Weights of a small CTC audio transcriber.
Model: activation gelu, moe top_k, num experts 16.
Rows from block 3 of a small CTC audio transcriber, named by matrix and row number. Rows with one number within an expert belong to one neuron, the router's apart. Each number is 128 + 32 x the weight over its row's rms, rounded and kept within 0 to 255. All counts start at 0.
After each expert's rows are labels from the 100 clips, of 14848, where the router gives the expert most weight on average: "top examples" is what is common among them. Only what is clearly more common there than usual is listed. The data: phrases spoken by 400 fixed synthetic voices.
# router: router (model.blocks.3.mlp.router.weight, 16x384), inputs 0-127
# up: expert up (model.blocks.3.mlp.up, 16x192x384), inputs 0-127
# down: expert down (model.blocks.3.mlp.down, 16x384x192, transposed), outputs 0-127

# expert 12
router.12 [ 93 168 114  91  92 107 144 121 144 143 178 122 213 125  94 137 113 109 150 123 118 122 134 163 141 133 172 172  66  95 110 110 130 149 173 143 187  62  73 148 127  94 117  64 164 106 129 111 140 102 166 159 164 151 138 110  71 167 139  92 127 115 146 108 139  79 103 133 133 149 145 152 114  83 123 127 118 142 120 149 166 118 103 140  88  90 118 110  51 132 109 129 125 124 129 143 149 149 134 171 142 118  98 198 193 107 159 114 148 118 138 103 148 156  71 122 110 159 165 104 135  97 126 134 163 157 158 124]
up.0 [178  39 144 170 120 131  88 103 106 162 119 102  96 120 156 155 110 147 118 143 110 109 136 126  86  78  99 106 136 149 168 157 149 135 137 160  97 136 140 123 184 115  82 100 159 132 177 141 107 169 151 127 132 111 122 172 134 155 148 140 152 120 161 137 178 159 129 141  89 137 127 149  98 180  93  67 136 163 153 130  54 114 139  88 139  83 138  90 126 172  84 139 105 134  77  70 113 112 127 151 229 104 156  92 107 152 103 101 111  50 150  95  62  75 147 133 122 170 124 134 163 123  95 115 112 137 198 126]
down.0 [106  83 122 136 161 152 125 152 215 130 128 107 148 161 160 131  67 173 136 118  96  40 137 156 143 120 116 139 143 128 140 126 125 111 117 121 119 112  88 139 197 122 174 139 161 159 153 157 156 169 123 147 149 118 102 148  78 111 117 127 135 153 114 154 108 148 184 106 135 122 192 128 129 118  88  90 169 182 155 146 151  89  34 141 144  89  86 151 117 131  95 121  39 129 105  99 110 126 177 127 114 132  89  96 162 124 102 108 125 142 108 126  64 126 100 106 135 169  98 158  42 164 106 178 142 117 118  59]
top examples: /s/; /k/; /θ/; /ŋ/

# expert 13
router.13 [125 173 122  81 130 121 110 146 127 124 174 150 129 132 131 135  77  56 155 174  95 125 143  68  29 138 139 200 201 172 168 120  95  93 146  98 123  72 130 132 146 102 134  94 193  86 129  88 161 127 107 115  80  99  73 167 117  98 121 107  93 118 208 149 155 165  78 105 117 123 129 144 115 130 151  28 154 106 108 113  94 142 108  96 102 113  93 103  92 162 136 147 161 116  84 186 109 127 125 106  94 108 128 111 170 186 130 104 144 172  89 115 100 142  88  90 118 103 147 142 131 102  96 114 166 153 162 152]
up.0 [ 94 161 137 126 140 152 138 108 105 104 151 137 100  92 142 140 116  98 167  81 113  96 129 124 138 135 183 151 145  69 131 145 138 118 139 149 111 102  87 125 123 159 139 129 103 200 179 107 134 157 148 192 157 139 129 125 138 193 159 113 131 131 136 133 134 150 133 119 102  90 125 129 125 109  85 174 167 135 131 126 103  62 133 127  92 185 121 121 166 122 134 138 152 144 158 133 123 135 182  87 118 133  73 146  76 127  98 155 150 147 155 131 105 126 119  56 114 122 126  88 137 180 135 105 106 165 149 108]
down.0 [142  83 122  52 116 144 130 142 118 118  77 123 143 149  96 159  72 175 118 143 166 103  71  84 128 101 129 147  91 163 140 100 171 134 177 130 132  89  83 144 151 120 164 123  91 180 139 121 147 131 151 127 133 185 140 146 143  94 111 128  89  35 144 144 168 116 109 148 145 117 130 129 135 102 120 127 157 136 116 160 166 136 128 146 144 133 158  95 110 134 116 184 197 134 117 130 127  99  82 105 143 141 170 175 130 182 102  99 143 165  99 194  75 170 149 125 131 180  78 105 101 143 158  82 107 119 168 123]
top examples: /z/; /oʊ/; slow speaker; /tʃ/

# expert 6
router.6 [197 185 168 190 106  83 163 172  79 146 142  99 129 109 141 123 127 153 155 148  85 142 134 144 138 151 116  63 101  91 114  80 175 149 141 104 215 135 182 116 172 103 186 138  99 170 115 127  84 152 109  99 116 147 116 109 138 121  67 123 179 121 135 144 135 116 123 161 132 173 150 122 217 195 136 167 108 108 127 115 163 119 124 122 153 133 138 117 131 129  96 160 150 164 155 131 153 155 156 141 155 219 154 135 149 151 128 141 161  67 152 107 101 125 172  82 162 125 153 164 117 130 147 141 133 122  76 161]
up.0 [135 132 150 108 114 101 149 113 139 126 132 120  57 121 186 135 167 141 123  47 174 134 100  79 115 150  90  92  98  69 101 183  19 138 136 136  78 115 115 137 152 151 100 145  96 152 191 151 137 188 154 155  65 186 114 145 135  79 115 164 118 177  77 141 147 103 120  95 132 135 124 123 120 108  96 102 158 133 102  82 136 155 134 144 155  82 169  98 131 156  93 103 142 168  98 180 107 146 111  87  98 167 154  51 181  63 102 123 116  96 103 109 156 133  78  96 163 138 108 119  86 153 114 154 107 121 177 150]
down.0 [ 96 176 146  85 113 144 111 139 137 148 168 176  84 128 172 166 126 158 100 182  90  82 154  65  85  81 180 104 140 171 151 117  98 156 146 143 134 138 124 131 173 113 148 149 140  76 136 138 177 167 116 115 161  96 153  69 132 158 134 121 151  52 115  54 127 120 153 108 116 115 101 138 128  83 128  68 143 142 101 118 152 119 124 147  96  88 132 146 120 145 130  86 153 140 123  90 167 109  82 126 167  96 142 200 120 112 163 115 130 136 149  42 147 143 153 149 135  65 121 109 129 100 146  91 162 104 135 163]
top examples: fast speaker

# expert 1
router.1 [ 78 104 142  83 111  87 108 118 114 164 125 138 101 143 167 147 118  90 156 209  89 143  78 164 151 131 129 168 138  87 135  99 125 107 110 121 109 131 156 137  57 107 131 210 190  74 136 133 116 198  94 124 148 118 170  96 107 102 134 144 159 116 142 161 124 112 100 132  76 112 161 151  83 165 101 122 103 183 125 139  91 104 114 157  96 124 176 113 105  96 148 126 189 164 105 146 140 131 120 149 194 112 189 130  86 158  93 162 135 132 113  89 101 179 115 179 147  36 140 102 151 128  82 153 172 176 198 189]
up.0 [177 143 109  92 132 121 143 109 104 134 130 126 167 118 175 123 160 106  83 132 137 137 191 119 172 142 118 110 122 136 126 113 200 106 132 132 228 123  84  77 136 147  90 165 158 121 164 127 120 101  99 143 153 137  79 149  87 127 182  83 125 132 194 125 158  81 114 126 122 130 126 146 127 105  71 132 169 155 129  75  62 141 155 100 141  73 140 140  86 144 167 110  93 170 140  65 113 163 167 133 145 115 112 151  95 126 165 120  83  93 147  93 152 106 151 102  99 104 144 147 155 100 111 130 122 124  99 192]
down.0 [163 184 152 149 133 111 127 158 154 197 121 102 139 129 108 100 139 148 109  74 133 131 160  75 139  75 146 181 153 148 134 131 115 126 188 135 158 161 178 220 116  92 149  99 156  68 115 155 153 117 120  90 195 147  78 104 103 173 137 103  57 122 145 107 150  98  93 189 171 147 104 124  57  50 149 140 136 115  70 124 165 132 163 117 101 134 165 138 106  86 163 130  87 132 109 133 133  91 125 139 153  61 178 124 126 130 171  83  76 146 102 110 125 147 146 104 149 136 104 137  80 119 154 157 147 155  68 177]
top examples: /ɝ/; /ɛ/; /v/; /ð/

# expert 15
router.15 [135 128 127 127 111  97 123 111 133 141  90 153 114 163 152 167 170 130 150 119 137  84 119  78 163 130 127 142 151 110 103 170 168 146 148 129  90  83 155 139 160 120 124 122  67 168 201 140 116 116  91 113 125 139 116 108 150 122 179 142 117 159 127 165 137 137 114 156 101 120 125 106 139 113 145 130 168 120 167 143 173 107 171 144 165 117 138 127 114 123 151 122  69  94 177 150 124 135 156  94 130 162 104 113 111 165 150 130  86 159 112 192  84  93 118 149 111 108  89  93 144 170  85 121 120 111  66 113]
up.0 [119 148 110 129 129 103 158 187  75 103 104 166 140  83 151 116 102 149 150 118 162 106  66 163 147 172 117 102 142 152 138 103  99 162 138 159 176 120 105 105 107 152 130 134 221 156 128  95 105 135  96 167 102 126  77 123 142 156  89 127 166 142 137  89 123 117 151 108 165 127 120 135  85 164 106  85 192 114 125  64  89  74 151 129 139  78 130 104 117 143  95  95 116 170 103 119 101 152 134 199 178  82 110 192  99  66  82 129 154  99 157 114 168  86 146 115  97 150  75 197 122 117 142  72 113 151 136 106]
down.0 [160 128 134  74 102 176 128 187  81 146 182 178 172 107 123  91 112 142 119 161 135 138 139 199 189 102 153 141 126 121 171 124 123 164 164  89 126  62 120 105  79 161 135 150 107 109 108 129 127 120 142 141 115  88 137 134 181 157 124 150 128 167 163 120 111 108 120  96 122 108 145 104  88 126 111 177 123 149 141  70 119 111 105 135 148 107 120 109 141  97 107 102 170 180 124 156 159 150  69 141 154 101  95 124 141 142 128 160 108 137  88 117 134  94 240  81 155 124 133 137 108  97 113 140 164 116  95 138]
top examples: /oʊ/; /l/; /ɑ/; /f/

# expert 3
router.3 [200 103 129 124 106 115  77 143 147 125  92  99 160 181 182 162 137 148 113 122 139  94  77 129  74 141  97 125 104 138 117 130 123  80 101 148 101 175 125 147 155 195 109  80 114  99 140 153  96 129 142 149  81 150 102 187 136 105 176 141 188 131 144 136 100 158 155 116 106 102 129 105 144 191  84 116 139  78 155 150 160 152 129 145 118  73 123 128 102 130  59 137  80 144 129 171 106 147  88 142 168 119  62 106 118 190 151 107 114 133 130 111 134 164 151  65 108 177 137  87 150 118 143  73  65 127 103 128]
up.0 [127 105 145 109 154 119 145 132 148 170 146 146 101 129 109 155  97 111 116  91 136 115 103 165 133 114 134 117 137  88  72 132  68 133 115 100 156  92 142 146 154 155 140 133 169 157 152 118 129 156 116 189 144 119  86 147 109 110 127 174  70 103  88 152 146 107 121  95  95  97 136 134 121 141 121 136 153 168 139 139 136 117 131  89  85 177 144 144 112 121 174 127 171  73 115 172 167 125 169  80 104 131 181 129 108 115 143 117 123 139 124 165 132 178 106 182 167  71 138 114 155 116 152 169 119 141 147  56]
down.0 [ 60 109 113 150 205 174  96 128 106 142 156 159 133 180  97  74  71 165 185 169 113 150 132  74 146  73 176 151 130  66 124 137 157 142  71 153 113 137 124 145  67 123  78 119 120  94 142 117 107  98 148 153 137  73 122 138  93  69 131 137 122 103 130 103 106  99 139  39 126 185 151 128 164  76 114 177  95 183 166 155 138  90 120 108 108  98  97  99 123  80 101 118 175 126  98  51 123 163  90 136 154  99  88 187 129  93 166 141 122 121 135 151  95 119 158 177  96  87 168  92 115 107 139 130 108  96 100 111]
top examples: /ɑ/; /oʊ/; text has "robot"; text has "not"

# expert 5
router.5 [130 157 130 148 121 102 168 155 183 176 136 134 144 123 110 130 111 119  84 183 152  90  96 100 128 107 147 124 133 134 159 113 148 133 150 134  61 111 143 173 150 110 170 133 151 153 116  93 146  84 137 136  87  94  97 119 123 143 137 119 105 109 171 118 110 181 133  98 120 124  99 112 151 144  97  76 156  97 100  85 126 189 112  78 113 172 127 184  73 145 102 106 136 169 115  91 109 166 152 157 105 124 128 132 119 107 127 130  60  78 127 124 117 126 179 100 152 112 103 142 154 229 110  97 111  92 133 156]
up.0 [ 95 121 123 102 138 142 148 170  71 159 152 136  65 136 132 156 178 121 145 192 149 129 171 189 149 110 148 166 170  86 156 151 219  99 116 124 118 125 136 141  83 130 109 168  19 103 118  90 126 102 152 145  84 114 126  89 119 126 112 151 106 118  82 113 129 117 155 144 102 202 125 177 120 211  83 141 133 106 142 124 145 123 173 144 145 156 101  98 132 114 114 115 172 169 139 161 115 137 120 212  89 161 137 181 146 104 136 149 106 155 102 132 153  83 181 137 107 151 139 160 125 136  72 149 144 159 120  95]
down.0 [158  77 107 191 132  71 101 108  76  79 117 114  99 133 129 160 135 150 148 101 135 120 155 172 122 176 150 118 139 101  94 130 170 156  97  79 154 115 182 134 146 185 139 176 100 162 115  88 128 169 181 142  72 100 113  98 192 122 126 148 134 133  80 204  86 180 114 144 122 109 155 203 152 170 137 140  81 154  76 158 187 124 171 177 159 140 117 142 163  91 124 114 159  84 158 186 141 152  85 207 133  83 115 129 121 137  81 106 147 142 130 107 167 115 132 146 151 105 122 189 192 127  88 170 104 117 158 102]
top examples: mains hum; fast speaker

# expert 0
router.0 [119 102 134  93  78 109 107  57 136 161 110 173 154 156 129 150 124 122 146  89 147  84 150 149 114 146 172  74 136 124 148 127 150  90 137 153 159 140 100  94 107 136 110 138 104 113 124 121 132 125 106 106 138 148 104  85 137  68 131 154 121 169  99 136 157  79 150 123 128  87 123 147 160 159 113 130 179 120 172 128 166  81 147 200 110  98 156 121 123 112 135 161 117 116 140 139 198 200 132 157 116 167 148 128 139  96  94  90 145 126 110 170 162 165 102 177 109  73 141 105 166 108 187 109 167 155 106 136]
up.0 [143 149 194 120  86 145 124 124 146 110 134  41 179  82 130 112 116 175  67 128 138 148 176 106 108 164  96 116 133 124 120 142 110 124 135 101 143  95 108 101 150 130 104  92 139 138 180 103 162  86 156 100  98 143 118 122 166 134 211  87 126 142 150 122 146 110 111 140 106 143 140 127 115 113 212 160  98 121 194 144 125 195  96 118 154 152 116 157 179 145 123 136 129  89  97 117 110 112 102 111 120 160 140 111 129  70 116 197 161 100 153 148 133 160 124 104 138 102 111 122  99  97 122 151  76 159 111 138]
down.0 [127 117 134  94 142 157 100 106 108 106  61 110  90 174 139 124 168 157 118 131 140 149 135  61 154 142 127 201 154 157 153 134 110 182  86 116 145 163 129 134 177  86  58  97 125 174 122 102 132 126 184 210 109 180  95 109 157 100 166  94 174 118 163  71 129  91  77 156 145 133 107 139 187 188  61 134 105  85 131 122 102 148  77 140 131 142 148  96 201 109  91 100 114 118 124 126  98 114 175 119 114 120 116 115 110 131 132 154  92 130  94  61  93 164 113 121  97 103 118 121 150 112  96 138 142 178 148 144]
top examples: /ə/; /ɪ/; /ɛ/; /tʃ/

# expert 14
router.14 [114 131 139 113 125 119 184 135 102  36 143 113 141 104 137 131 126  84 161 151 117 124 149 139 136 189 136  93 171 138  49  93 192 160  88  74 118 119 117 142 114 124 115 123 132 141  48 124 133  75 143 149 170 149  67 135 138 152 112 139 153 176 142  65 154 143 139 107 160  98 156  93 144 147 169  98  98  87 113  57 134 171 124  87 124 114 151 130 155  76  90 113 154 137 116 145 119 232 112 110  98 140 146 117 108 133 137 197 191 118 100 174 155  97 128 137 135 153 115 118 132 174 106 202 146 116 101 127]
up.0 [134  97 150 147 128 158 153  85 129 107 108  97 184  63 143  99 130 120 110 136 166 116 148 144  99 147 109  88 107 136 186 124  92  89 153 158 128 161 116 138 129 101 123  94 168 133 156 118 101 155 140 152 133  95 211 180 216  53 117 115 157 112 128 207 129 130 157  68 129  69 113 155 109 122 132 115 161 152 129 128 106  90 103 118 136 120 124 120 105 156 158 144 164 166  56  99 150 122 140 120 128  88 127 174 111 137  92 120 125 106 174  81  79  92 163  97 174 114  49 135 153 104 103 114 108 123 113 196]
down.0 [126 112 153 140 143 114 102 112 127 127 104  60 202 166 161 138 134  63  92 146 115  81  66 179 108 166  93 106  88 105  77  50 135 115 136 145 135 147  97 121 122 169  69 121 176 135 151  89 142 165 159 161 108 110 117 123 105  99 113 123 190 151 132 181 162 104 188 119 141 110 126 155 172 143 136  71 125 136 113 121 143 133 141 131 119 121  95 157  95 185 133 143 134 183 132 117 143 130 185  89 152 144  92 110 151 153 104 166 127 128 202 101  91 171  96 169 115 184  63 116 135 105  82 183 109  97 133 147]
top examples: /i/; /ɹ/; /ɪ/; /dʒ/

# expert 9
router.9 [141 150  64 168 116 185 167 143 145 119 172 119 138 114 101 112 119 188 136 103 123 134  96 138  91 119 103 150 122 121 169 145 117 223 139 171 119 161 120  74 160 155 116 111 137  90 119 139 100 142  76 130 187  99 118 161 115 152  82 150  97  88 120 109 114  97 155  75 172 136 102 112 151 150 134 164 130  78 143 155 143 128 183  85 186 164 121 144 138 122 102 106 158 128 131 122  64 123  33 181 101  73 115 184 156 108  92 133 148 132 190  92  95 105 174  62  69 145  65 136 131  88 108 106 144 104 103  92]
up.0 [174 132 145 118 126 138 151  88 147 111 116  70 197 117 144 121 115 142 133  81 134 162 139 129 153 156 108 124 119 178 198 158 169 151 153 112 126 141 121 103  67 157  73 117 167  75 150 121 114 110  49 105 165 136 103 163  99 116 135 118 155  94 150 128  94 110  99  89 147  48  97 112 138 102 145 108 165 145 142 129  63  50 126 131 136 129 131 106 128 166 169 160 148 106 133  40 155 120 105 157 119  80 127 175 125  93  68 174 127 112 152 136 144 174 157  81 104 161 132 118 104 129 114  68  93 135 131 123]
down.0 [176 193 124 117 127 111  81  99  73 163 148 134 184 144 107 108 182  85 120 125 133  91 148  85 106 117 126  59  82 122 177 147  84 158 128 151 109  88 156 105 142 142 135 165 180  74 136  83 138 109 157 126 154 199  42 134 146 187 126  80 155 163  74 108 143 142 112 185 114 101  82 147 151 185 104 158 133 137  96 167  88 174 172 178 167  90 107 177 104 178 108 206 118 146 142 121 104 149  82  66 104 155 159 139 153 104 134 134 113 130 149 128  95 142 120 107 116  82  93 116 129 130 140  99 161 148 107 133]
top examples: /ɝ/; /k/; /tʃ/; /p/

# expert 2
router.2 [105 114  77 182 151  68 114 107 104 168 107  63  92 112 137 102 184 183 139 147 153 138 160 153 128 184 134 154 132 105 131 195 116 166 144 105 105  92 109 132  94 167 111 121 188 129 125 113 120  99 142 119 125 179 196 144  99 158  99 152 184  83 192 139 136 146  84  76 145 173 123  81 138  94 134 152 127 151  95 105  90 164  99 118 112  97 142 147  79 153 165 108 140 101  73 121 169 150 153 182 177 192 118 107 146 147 191 138 136 129 166 144 101 162  79 105  92 149  97 186  70  95 142 147 147 159 113 164]
up.0 [118 155 174 128  98 184 163 154 139 143 143 114 193 153 113 111 134 139  45 137  71  80 153 174 138  77 110 125 167 168 105  94 121  82 149 159 198 208 147 110 118 174 119 159 114 122 144  99 116 136 117 117 117 107 136 111 152  71 171  82 147 118  98  79 156 155 142 130 135  79 109 146  93 108 143  64 114 110 129 136 140  79  91 151 119 127 128 114 117 142 152 113 110 119 119 109 154 122 173  83 136  93 115 140 113 114  94 134 118 121 126 145 167 102 141  49 198 126 127 146 160 147  81  87 117 109 107 132]
down.0 [149 127 122 129 131 124 132  65 235 109  88 104 181 125 157 199 176 145 151 168 103 134 173  81  80 149  75 177 144  82 138  92 142 105 177 140 162 114 155 109 118 105  80 135 129 111 135 109  62 130 156  57  98 139 119 118 144 100 153  77  93  98 138  54 124 113  90 134 148  84  97 161 123  84 149 111 196 150 121  84  92 146 100 136 164 109 120 123 201 148  70 113 146 123  90 193 155 140 106 146 158 146 121  79 119 105  88  93 111  76 184 116 125 173  50 162 160 133  91 142 116  85 169 196 143 119 113 142]
top examples: /u/; text has "two"; text has "who"

# expert 4
router.4 [110 153  94 126 135 143 186 134  88 117 157 207 129 131 179 110 124 104  90 156 120 133 139 147 110  98 120 201 110 119 110 102  95 191 128 161 137 165  71 127 181 133 110 105 166 121 129 174 184 150 101 181 136  97 184 212  70 149 142 125 147 128 153 110 119 153 146  91 111 145 119 174 118 110 131 114  91 145 133 127 119 163  89 101 172 140 175 170 183 134  85  95 104 132  83  95 147 142 135 166 147 121 134 133 109 114 181 146 142 117 112  98 115 126 124 118 119 123 152 120 116 134 105 154  92 139 191 120]
up.0 [122 160 141 158 156 153 124 173 127 122 164 102 126 135  59  88 106  95 170 175 125 140 104 123  85 166 137 163 188 145 181 120 141  72 107 127  89 126 116 133  95 105 162 155  95 117  66 142 162  90  79  61 152 173 124  74  77 167 149 150  79 146 125 105 167 143 110 109 108 126 158  84 102 149 127 126 126  93 150 150 160 121 204 134 115 110 123 112  91 113 140 178  92 152 157 179  86 148  94  93  98 188 137 215 106 156 147 133 179 135 126 135  85 165 180 122  87  47 109 136 121  95 168 128 143 109  79  96]
down.0 [180 138 155 152 164 139 110 117 128 133 125 136 116 128 128 145  75 181 127 119  90 141 155 108 146 197 177 142 210 161 104 147 151 173 149  81  94 117 150 118  74 133 127  97 124 144  81 189 118 117 156 141 191  70 109 124 118 149 172 153 107 162 115 154 127 157 102 109 157 139 149 102 128 120 157 130 175 136 121 125 126 107 110 162 124 168 109 172 145  19 144 114 155  94 131 170 153 127 133 114 143  92 137 132 142  47 106 132 176 153  94 119  98 114 150  73 151 146 186 190  88 197 137  89 135  96 153 161]
top examples: /f/; /æ/; /d/; text has "laughed"

# expert 8
router.8 [167 118 137 131 159  72 120 113 102 116  75 103 121 154 156 105 122  85 109 143  96 111 127 125 166 149 130 195 126 113 136 146 187 151  97  77 129  59 169 101 127 140 121 130 101 130 134 133 106 143  80 128  72 124 112 137 144 142  91 152  94 153 117 178 131 154  74 148 188  81 121  79 141 146  99 116 165 111 143 104 143 153 141  99 222 140 142  85 163  88  65  84 128 123 154 152  93 129 198 159 151 141  93 115 182 132 100 160 128 145 142 125 104  91 213 126  82 163  82 124 140 220 160  93 130  84 116 117]
up.0 [181 108 106 129 133 125  71 155 118 124 172  96 143 139  94  86 174  64 163 141 114 167 138 136 140  97 168 172 119 108 147 155 113 157  82 115 118 115 121 177 128 109 145 150 155 125 128 152 171  84  93 221 103 101 195 171  81 218 123 171 127 106 106 135 102  99 147 157 102 145 140 143  87 136 138 132  97 158 180 188  67 128 132 162  67 136 145 143  70  93 120 116 171 135 109 121 135 118 132 107 155 166 191 166 130 125 255 103 114 175 116 111 132 107  95 143  52 112 110  38 173 108 130 125 143 137 109 138]
down.0 [ 99 121 117 188 192 111 114 161 141 140 147 149 135 110 106  44 106 141 181  76 106 149 123 113 162 120 142 126 155 111 157 104 135 133  87 116 173 141 143 144  87 134 109 104 151 111 122 157  97  86 151 148 165  94 134 177 165 119 123  97 160 108 133 131 114 149 119  66 122 150 113 144 150 123 123 148 142 119 136 178 143  82 119 192 170 137 150 140 107  14 147 116  94  95 147 147 119 162 139 175  95 113 161 128  82 148 145 215 121 160 119 166 153  90 155  94 149 143 133  96 123 111 140  94 141 108 107 103]
top examples: /u/; /m/; slow speaker; /j/

# expert 10
router.10 [113  88 122 142  72 167 122 121 125 134 182 161 133 152 117 122 194 136  76 130 162 163 134  90 136 142 134 167 112 112 140 106 119 116 139 183 156 143 120 117 118 165 121 123 177 123 148 163 157 123 137 139 102 175 132 162  92  75 131  99 178  96 130 131  79  79 117 115 106 143 205 177 129  86 100 116 120 124 117 182 113 149 165 121 136 132 164 133 146 123 139 129 158 175 142  89 127 143 121 117 168 132 146 177 175 183 132 109 123 126 118 142 143 162  58 129 190  83 226 138 128  62 133 108 133  98  77 132]
up.0 [120  87 169 157 103 119 148  97 122 126  96  89 162 130 118 136 112  83 101 131 129 160 100 110 115 136 117 110 182 153 103 144 123 113 128 125 145 112 166 119 165  66 141 107  75 113 162 106 115 133 135 143 149 150  91 133 199 123  91 157 189  80 121  65 115 134 140  68 135 133 118 148 133 159 133  88 162 105 115 118  87 115 171 110 115 147 121 148 167 143 152 151  44  72 156 195 165 132 155 185 165 107 152  88 125 112  61 160 104 131 144  63 139  93 197 146 145 152  93 148 121 132  87 143 100 139 156 116]
down.0 [103 108 169 131 154  80 151 123  72 129  91 150 125  96 134 127 117 183 154 192 152 153  68 102 165 138 131  90 155 158 156 123 140 143 140 155  98 138 171 146  79 146 143  74  58 167 118 125 148 163 161 201  64 156  83 174 184 132 136 109 148 104 153  84 105 100 160 201 179 112 116  81 133 144 167  56 134  83 143 184 163 128 161 127 147 135  88  67 131 150 165  92 183 137 179 129 128 120 171 187 158 162 202  99 150 114 117 141  94 100 144 129 143 103 149 135 139  93 106 115 178 140 130 117 121 177 177 139]
top examples: /p/; /æ/; text has "apple"

# expert 11
router.11 [117 148 115 122 139 141 141 137 135 127 121 123 150 177 144  71 161 124  70 195  49 108 162  81 106 182 126  90 122 144 140 174 148 125  86 107 198  96 124 189 142 137 196 151 167 176 179 141 132  99  54 139  48 113 133 134 165 139 139 136 129  99 165 118 173 196 192 178 119 139 158 141 123 192 128 130 194 134 111  79 106 174 163 139 152  98 155 201 167  97 138 142 128 136 115 135  88 132 108 148 115 134 160 114 141 107 154 152 166 111 118 125 124 110 178 140 148  46 105 146 117 115 105 151 151 113 149 160]
up.0 [108  89 158 189 111 139 134 124 168 107 102 129 186 149 132 163 114 169 142  64  81 121  86 123  57 139 105 106 139 131 138 129 127 137 142 140  66 104 126  96 197 155 114  86  97 113 140 107 159 161 170 114 176 187 116 139 129 120 141 160 202 112 114  99 141  88 128 129 119 120 141 113 138  70 163  67 174 183 136 127 189  52  71 107  84 116 106 111 172 146  90 108 122  51 135 125 145 163 135  89 146 121 126 110 175 113 161 183 140 120 139 137 118 180 139 137 187 121 119 145 125 103 157 135 108 162 195 127]
down.0 [130 140 124 112 138 165 159 199 126 127 136  80 187 162 103 138 103 100 148  77 135 153 187 238 189 132 133 101  94 142 170  76 134 143 117  81 101 143 123 147 156 125 105 110 136 158 108 104  80 139 130  83 125 136 141 111  66 115 118 122 129 128 137 151 148 152  97 206  81 155 145 126  96 158 108 152 138 118 129 153 131 111 119  91  97 129  86 131 146 142  95 140  87 112 100  82 135 176 122 192 112 133  94 190 172  93 108 154 170  90 144 164 110 154 111 124  74 131 129 117 100 141 197 146  48 134 114 104]
top examples: /ɛ/; /ɝ/; /v/; /ð/

# expert 7
router.7 [141  39 142 132 123 125 109 126 161 184 125 135 104 123  96 190 157 137 180 117 170 131 106 124 151 151 105 120 169 147 112 107 114  82 110  93 127  95 159 163 117 127 149 118 144 147 175 132 196 169 130 122 130 110  73 175 146 134 128 121  99 157 154 133  94 141 144 142 108 159 161 161 161 150 116 154 183 115 121 152 154 109 126 116 121  81 142 108  98 118 164 101 109  66 149 131 142  92 122 146 173  72 127 113  89 105 128  92 118  88 123 126 116 165  63 131 135 118  82 158 178 186  44 114 146 117 130 101]
up.0 [115 147 120 171  94 189 115  67 151 123 127 154 144 113 144  97 133 153 124 163  62 133 155 138  84 139 132 130 120  82 100 152  97 113 126 113 171 187 123  67 112 135 128 183 140 112 165 113 100 104  95  84 194  91 208 114 129 126 144  96 153 126 141 110  60 161 150 189 165 151 111 108 103 143 100 163 107  72 140 140  89 106  79 168 105 119 124 173 158 117 138 129 150 165 143 125 108 126 141 113 162 111 183  92  81 190  93 106 133 132 117  90 202 113 175  99 138 112 148 130 106  58 142 138 115 153 119 176]
down.0 [ 97 102 106 106 144 112 123  55 148 167 133 152 127 154 105 153  51 153 102 172  95 127  71 112 102 137 127 167 151  50 147 123 159 108 132 122 141 117 133 185  93 131 138 133  84 127 121 126 141 201 126 108 106 110 148  82 132 181 123  99 135 122  96 138  92  98  85 123 116  82 111 150 125 134 149 142 118 129 137 132  98 129 100 105  90 140  99 154 160  82 117 111 213  73  88 115 165 165 160 120 140 181 156 103 195 143  74 188 135 180 151 156 149 173  81 159  97 130 175 134 128  85 227  81  79 124 136 110]
top examples: /k/; /aɪ/; /b/; /æ/